Rows from block 3 of a small image classifier, named by matrix and row number. Rows with one number within an expert belong to one neuron, the router's apart. Each number is 50 + 12 x the weight over its row's rms, rounded and kept within 0 to 99. All counts start at 0. After the name is the row's rms in percent of the matrix's.
Before each expert's rows are labels from the 100 images, of 14976, where the router gives the expert most weight on average: "patch colour" is the nearest of a few named colours to the mean colour under the peak; "top examples" is what is common among them. Only what is clearly more common there than usual is listed. The data: patchworks of several textures.
# router: slot weights (model.blocks.3.mlp.router.weight, 16x128), inputs 0-127
# up: expert up (model.blocks.3.mlp.up, 8x64x128), inputs 0-127
# down: expert down (model.blocks.3.mlp.down, 8x128x64, transposed), outputs 0-127

# expert 7
patch colour: pink
top examples: patches: two
router.14 089:37 63 46 51 35 74 63 39 67 64 55 52 60 74 46 22 74 58 66 46 49 65 55 55 51 52 46 57 54 55 55 40 58 33 52 71 48 64 45 27 50 56 41 63 53 41 40 48 43 55 43 34 43 48 28 54 60 68 30 46 59 45 63 65 65 40 39 53 56 70 48 67 31 36 43 67 64 30 28 30 39 52 56 45 53 28 45 46 52 49 53 51 36 52 49 45 58 54 66 42 42 33 46 50 42 66 31 37 55 65 57 75 59 31 30 59 36 59 64 57 49 61 43 40 30 61 45 55
router.15 097:38 59 70 35 58 29 44 40 39 35 64 58 40 33 36 45 40 69 38 66 39 50 47 52 55 44 47 32 27 26 51 35 58 48 56 45 43 51 41 63 59 43 41 50 71 40 72 41 63 59 51 70 51 56 63 60 57 47 50 46 65 76 36 51 45 67 45 59 30 33 39 36 61 63 50 48 56 39 47 59 72 53 69 57 48 73 53 37 40 73 39 47 66 32 50 31 52 47 65 40 35 62 51 28 49 42 67 57 42 42 39 29 66 69 41 54 57 55 42 46 53 53 38 53 70 58 54 52
up.0 096:39 62 55 33 43 50 47 52 46 52 54 45 56 56 41 65 51 72 47 36 31 60 55 46 60 69 45 34 39 48 59 43 59 43 73 49 59 66 54 52 27 47 52 47 40 33 64 38 53 47 35 65 58 63 48 74 51 61 40 15 65 51 40 54 67 58 28 41 40 49 42 60 44 38 53 40 67 31 33 49 58 63 54 28 52 46 32 40 49 67 21 54 44 47 38 38 39 66 64 46 41 51 51 20 51 47 67 63 48 38 48 55 70 48 50 55 52 66 34 55 58 33 63 39 50 75 59 63
down.0 100:64 35 48 63 65 52 66 47 56 47 46 47 54 39 62 48 29 27 55 50 63 35 33 56 53 50 55 61 71 59 38 42 35 66 42 59 49 37 35 48 55 44 44 43 58 67 44 73 46 48 56 40 41 46 60 48 55 65 53 85 42 51 45 38 48 48 76 74 64 52 52 39 55 65 43 48 33 64 53 49 41 28 44 43 48 47 58 51 71 19 81 58 51 58 60 57 61 47 39 42 43 52 44 63 47 37 33 37 44 68 52 44 19 50 56 55 52 24 63 41 38 72 38 45 43 52 54 41
up.1 120:61 43 30 49 33 35 55 52 37 39 46 63 46 51 32 52 32 41 56 34 72 66 81 58 63 43 72 66 66 46 47 55 42 57 43 41 59 45 62 46 47 26 45 33 60 69 56 43 49 67 43 52 54 57 72 48 44 32 59 48 50 51 61 44 50 48 67 54 36 39 28 38 64 54 47 65 54 65 67 42 31 36 56 39 50 54 69 54 24 32 54 35 44 43 47 38 50 49 31 36 71 54 57 61 63 61 43 71 51 40 67 37 24 47 41 43 40 42 41 51 66 46 58 53 69 51 55 40
down.1 090:47 43 27 45 45 45 66 50 49 45 46 37 51 58 39 52 49 55 71 48 60 62 69 76 55 45 50 45 58 65 37 72 44 83 59 55 71 52 63 25 40 20 43 37 63 43 50 53 54 59 47 45 29 42 66 63 62 39 43 61 50 46 64 31 57 51 58 54 53 48 34 41 61 38 54 58 61 48 52 40 30 32 64 42 46 39 72 36 57 46 57 63 40 74 49 35 44 42 47 61 57 72 52 37 51 56 41 67 61 44 64 47 14 37 46 57 37 38 59 43 62 56 49 37 56 58 57 35
up.2 092:52 34 60 41 50 30 50 57 19 41 42 74 38 37 45 58 22 43 51 65 48 47 52 49 46 30 58 39 46 42 33 57 46 63 50 47 54 32 57 56 62 48 48 48 59 78 50 53 55 57 46 56 46 59 71 47 48 45 62 58 42 55 37 41 42 63 59 49 32 38 40 34 66 68 50 50 38 70 86 50 57 50 64 66 58 77 63 48 51 48 43 34 65 43 57 51 49 24 31 58 38 40 53 55 52 56 57 46 52 47 38 20 42 58 56 27 43 53 45 44 55 58 67 59 80 51 60 48
down.2 095:38 57 22 41 45 52 46 70 45 79 33 58 41 60 49 49 59 60 47 67 46 72 63 49 52 45 32 64 63 38 48 66 62 55 48 35 64 68 54 36 62 65 58 45 51 32 34 32 46 43 39 47 45 55 50 42 44 47 57 27 55 41 70 59 62 40 49 30 54 41 44 72 44 51 75 56 65 35 57 43 47 40 36 48 43 47 42 65 44 54 61 49 19 41 52 48 45 40 59 55 76 45 50 39 59 68 40 62 57 43 50 52 54 37 32 33 43 69 49 50 60 43 61 66 71 57 27 68

# expert 5
patch colour: green
top examples: black
router.10 106:67 43 35 47 54 34 76 56 56 38 43 45 49 77 53 47 65 33 55 55 58 55 68 44 45 31 42 46 42 33 47 40 66 53 34 55 53 59 51 41 39 46 29 64 73 57 30 55 51 60 26 53 45 60 61 36 50 26 58 54 44 51 63 52 36 53 65 40 70 38 38 71 49 37 61 51 54 49 62 23 41 66 51 65 47 39 70 43 41 53 46 34 45 44 79 58 57 45 49 49 61 51 58 47 59 71 58 44 59 39 54 69 45 45 61 24 31 55 40 68 43 51 64 51 63 49 66 36
router.11 105:56 39 62 61 54 31 53 46 25 26 64 67 49 28 50 64 31 48 43 62 64 49 58 56 52 47 67 52 44 43 49 34 52 33 51 38 41 33 49 61 53 31 44 40 55 69 71 43 78 57 66 58 53 55 50 51 42 21 58 52 57 65 46 50 30 64 51 50 36 33 50 34 75 71 43 64 48 67 69 54 55 52 67 57 50 70 66 56 32 50 45 37 63 42 62 29 47 51 35 48 45 45 52 53 46 37 54 55 35 40 52 20 51 68 48 59 41 42 41 34 52 48 46 43 65 36 57 43
up.0 084:67 45 46 35 46 35 48 59 40 35 28 45 39 45 51 60 39 50 45 61 56 44 48 41 48 37 48 25 38 41 47 40 44 50 34 35 58 55 64 56 50 50 56 59 55 56 52 69 64 67 42 66 38 50 69 36 41 41 72 67 37 47 66 47 41 63 63 44 51 33 50 26 69 62 60 42 37 59 66 35 55 47 52 39 52 65 68 30 35 48 46 43 68 43 61 56 37 31 44 38 63 64 52 58 63 46 59 68 41 42 61 37 25 57 57 43 64 41 36 53 61 52 55 61 84 63 69 26
down.0 093:33 68 54 57 70 67 39 70 44 64 49 59 57 46 55 61 37 64 51 50 51 73 55 49 40 68 47 60 56 65 43 66 60 38 63 61 53 60 40 37 54 66 48 45 32 39 54 26 30 43 54 35 52 60 30 62 50 67 39 34 51 46 46 54 78 50 23 40 39 50 46 73 49 57 62 36 47 43 42 59 52 46 50 44 48 38 37 59 75 65 44 55 26 63 33 39 45 64 64 49 59 35 50 49 38 53 45 55 43 59 53 52 67 27 33 59 34 45 52 33 48 41 49 49 47 63 23 70
up.1 107:57 49 60 48 53 47 50 52 41 62 44 58 51 49 62 69 41 36 67 63 63 65 39 35 53 46 47 65 56 48 41 57 29 45 67 54 71 32 47 63 43 28 72 31 36 59 51 37 54 30 42 45 72 71 45 58 67 30 70 44 37 29 32 44 53 55 47 45 43 56 48 32 35 45 33 37 52 56 48 53 53 46 29 41 45 51 30 57 46 39 45 48 63 45 47 55 42 58 26 57 41 45 58 47 85 29 58 53 57 35 34 53 47 62 62 46 64 65 42 72 47 53 75 72 62 51 53 46
down.1 110:31 41 43 47 47 60 69 38 50 25 53 24 41 56 42 39 66 55 44 36 31 36 62 72 48 58 57 37 44 69 55 34 58 61 48 40 32 54 35 33 52 69 52 71 70 45 57 81 46 69 65 45 36 25 45 41 43 74 28 50 65 72 57 47 44 29 56 64 57 59 62 62 55 51 43 60 49 56 46 49 48 54 70 49 59 48 49 52 56 45 46 53 39 47 51 58 50 44 65 64 49 58 52 48 34 58 47 30 51 62 58 42 64 46 45 59 23 42 49 47 52 57 33 26 30 48 59 60
up.2 092:46 56 45 57 47 44 44 43 49 32 46 42 34 56 49 58 59 47 33 40 64 46 56 46 66 67 61 50 47 41 67 42 58 44 45 55 52 54 38 55 21 41 68 37 59 41 57 32 47 56 38 51 73 65 52 47 55 32 55 28 56 47 52 40 35 59 38 45 51 41 57 67 53 46 41 40 49 59 49 67 28 67 46 38 43 29 43 61 36 50 21 45 48 51 65 52 52 80 47 42 62 50 81 38 68 42 77 48 51 27 70 62 72 47 60 45 38 58 25 61 48 29 61 44 46 60 67 48
down.2 101:50 51 71 52 49 57 78 26 42 71 58 49 63 45 41 44 39 36 54 39 25 36 42 56 40 72 47 60 48 49 55 23 40 58 55 43 42 51 52 53 30 52 33 68 52 52 43 82 57 33 54 66 37 57 48 62 38 70 48 72 56 49 47 53 77 55 59 55 63 56 60 33 44 58 46 50 44 43 40 25 60 50 38 52 59 55 54 24 57 43 62 51 60 56 46 57 54 46 55 46 18 38 30 57 38 41 36 54 35 70 47 47 35 65 61 56 64 45 36 46 47 65 61 37 42 45 51 55

# expert 0
patch colour: brown
top examples: green; grey
router.0 099:47 67 48 59 34 43 42 41 54 38 78 55 59 46 39 38 45 59 35 44 66 59 74 50 67 65 71 54 45 40 60 31 52 31 58 51 44 64 36 47 32 38 47 47 58 38 66 34 66 58 38 57 66 67 52 67 55 44 49 33 70 58 43 57 46 74 32 31 39 38 38 64 57 58 35 41 54 51 38 54 34 60 53 54 45 34 45 55 39 58 33 47 36 49 61 29 57 74 46 25 58 50 62 32 55 53 64 61 42 39 65 53 66 37 40 63 32 50 33 49 47 31 47 42 41 48 65 56
router.1 097:55 35 59 54 49 30 70 46 23 46 34 72 55 44 60 62 43 35 57 62 57 55 48 51 55 30 45 54 48 32 37 40 44 54 45 39 53 31 51 65 68 41 39 48 63 71 48 43 56 45 54 55 54 60 57 41 52 32 51 53 34 69 55 58 31 55 69 42 31 47 31 35 53 55 50 64 57 60 67 48 65 55 56 59 47 75 69 54 37 41 47 23 70 25 66 50 42 30 32 57 52 38 45 48 53 46 51 38 54 43 30 35 42 73 52 34 58 57 49 61 64 64 60 61 73 43 61 45
up.0 086:73 44 29 57 43 45 63 53 56 44 37 38 55 71 52 52 59 31 48 41 51 45 60 44 37 47 60 72 66 59 44 54 43 51 23 45 54 53 50 48 42 46 45 51 45 55 24 62 46 44 33 46 57 53 50 31 47 32 59 54 40 35 66 49 30 42 58 38 74 50 54 66 46 39 54 50 43 61 67 34 31 52 31 53 56 35 62 51 57 32 62 39 47 59 69 71 53 57 32 58 75 46 59 71 66 67 48 34 63 42 58 69 32 41 75 33 44 48 44 61 51 46 73 62 47 44 66 33
down.0 098:33 61 78 37 46 57 31 37 53 59 53 58 43 43 33 39 54 61 52 35 28 54 29 57 56 77 54 44 44 44 64 41 52 32 70 61 40 28 62 67 52 53 65 52 50 40 67 48 30 51 56 52 52 40 44 45 38 51 26 41 52 62 62 59 66 30 40 61 33 57 73 20 55 51 57 56 40 45 35 62 66 67 55 52 50 61 31 48 43 64 43 45 70 50 26 56 59 47 65 40 29 53 51 46 46 39 56 64 51 48 51 45 68 61 38 67 69 47 40 44 49 43 65 37 43 49 38 65
up.1 111:54 45 57 48 34 55 65 55 29 72 36 71 70 55 34 54 34 50 75 52 37 68 49 65 52 42 47 57 55 56 38 61 36 67 50 47 66 44 72 45 44 36 23 49 38 61 42 50 41 39 59 70 26 64 47 54 48 42 38 50 41 51 54 53 68 40 60 43 46 74 40 42 41 40 66 50 67 35 49 33 54 40 50 40 58 61 62 27 62 47 55 48 48 47 24 60 42 30 50 61 45 34 38 52 36 61 34 59 44 73 45 37 35 53 46 54 64 65 63 46 70 56 66 53 65 62 39 48
down.1 078:41 42 36 46 34 46 61 53 51 54 48 35 39 60 33 43 48 51 56 31 46 48 70 68 64 72 56 61 65 49 40 56 55 77 68 39 64 56 66 46 18 44 46 49 52 38 52 64 51 45 33 52 60 37 77 67 52 50 47 50 49 49 56 22 76 48 44 51 54 49 53 54 46 44 39 47 53 51 46 45 27 35 41 47 56 34 37 51 33 39 45 69 30 49 48 40 39 57 47 55 55 60 78 25 66 54 46 75 66 50 60 50 37 35 55 53 49 53 21 50 56 33 75 41 56 52 48 54
up.2 103:68 44 35 43 41 32 54 61 45 37 44 35 41 58 54 64 47 36 46 49 56 48 54 35 47 44 66 46 50 48 41 46 46 53 42 43 54 48 53 54 37 39 55 49 50 51 45 52 61 51 17 60 63 55 68 39 52 32 73 46 42 33 50 41 32 59 51 32 68 37 52 53 55 49 44 36 40 61 69 43 34 53 40 48 55 43 50 48 41 42 45 39 59 55 69 66 37 59 29 52 65 53 70 52 82 54 65 46 62 31 56 52 41 49 77 29 45 51 26 67 57 40 80 67 60 55 77 24
down.2 102:34 59 76 54 56 71 57 29 41 71 45 59 51 46 38 48 46 59 55 36 26 58 43 65 41 75 45 64 52 54 61 46 52 43 60 43 41 39 44 53 48 65 40 64 46 40 56 65 37 35 70 50 49 46 32 64 32 67 21 47 52 65 52 57 73 38 44 61 40 68 64 42 43 51 38 59 52 41 34 46 64 53 44 39 60 57 36 42 62 53 50 46 49 45 25 51 52 44 66 55 34 34 41 45 34 48 30 49 41 71 44 49 61 59 43 70 67 54 44 45 56 50 60 36 41 59 20 75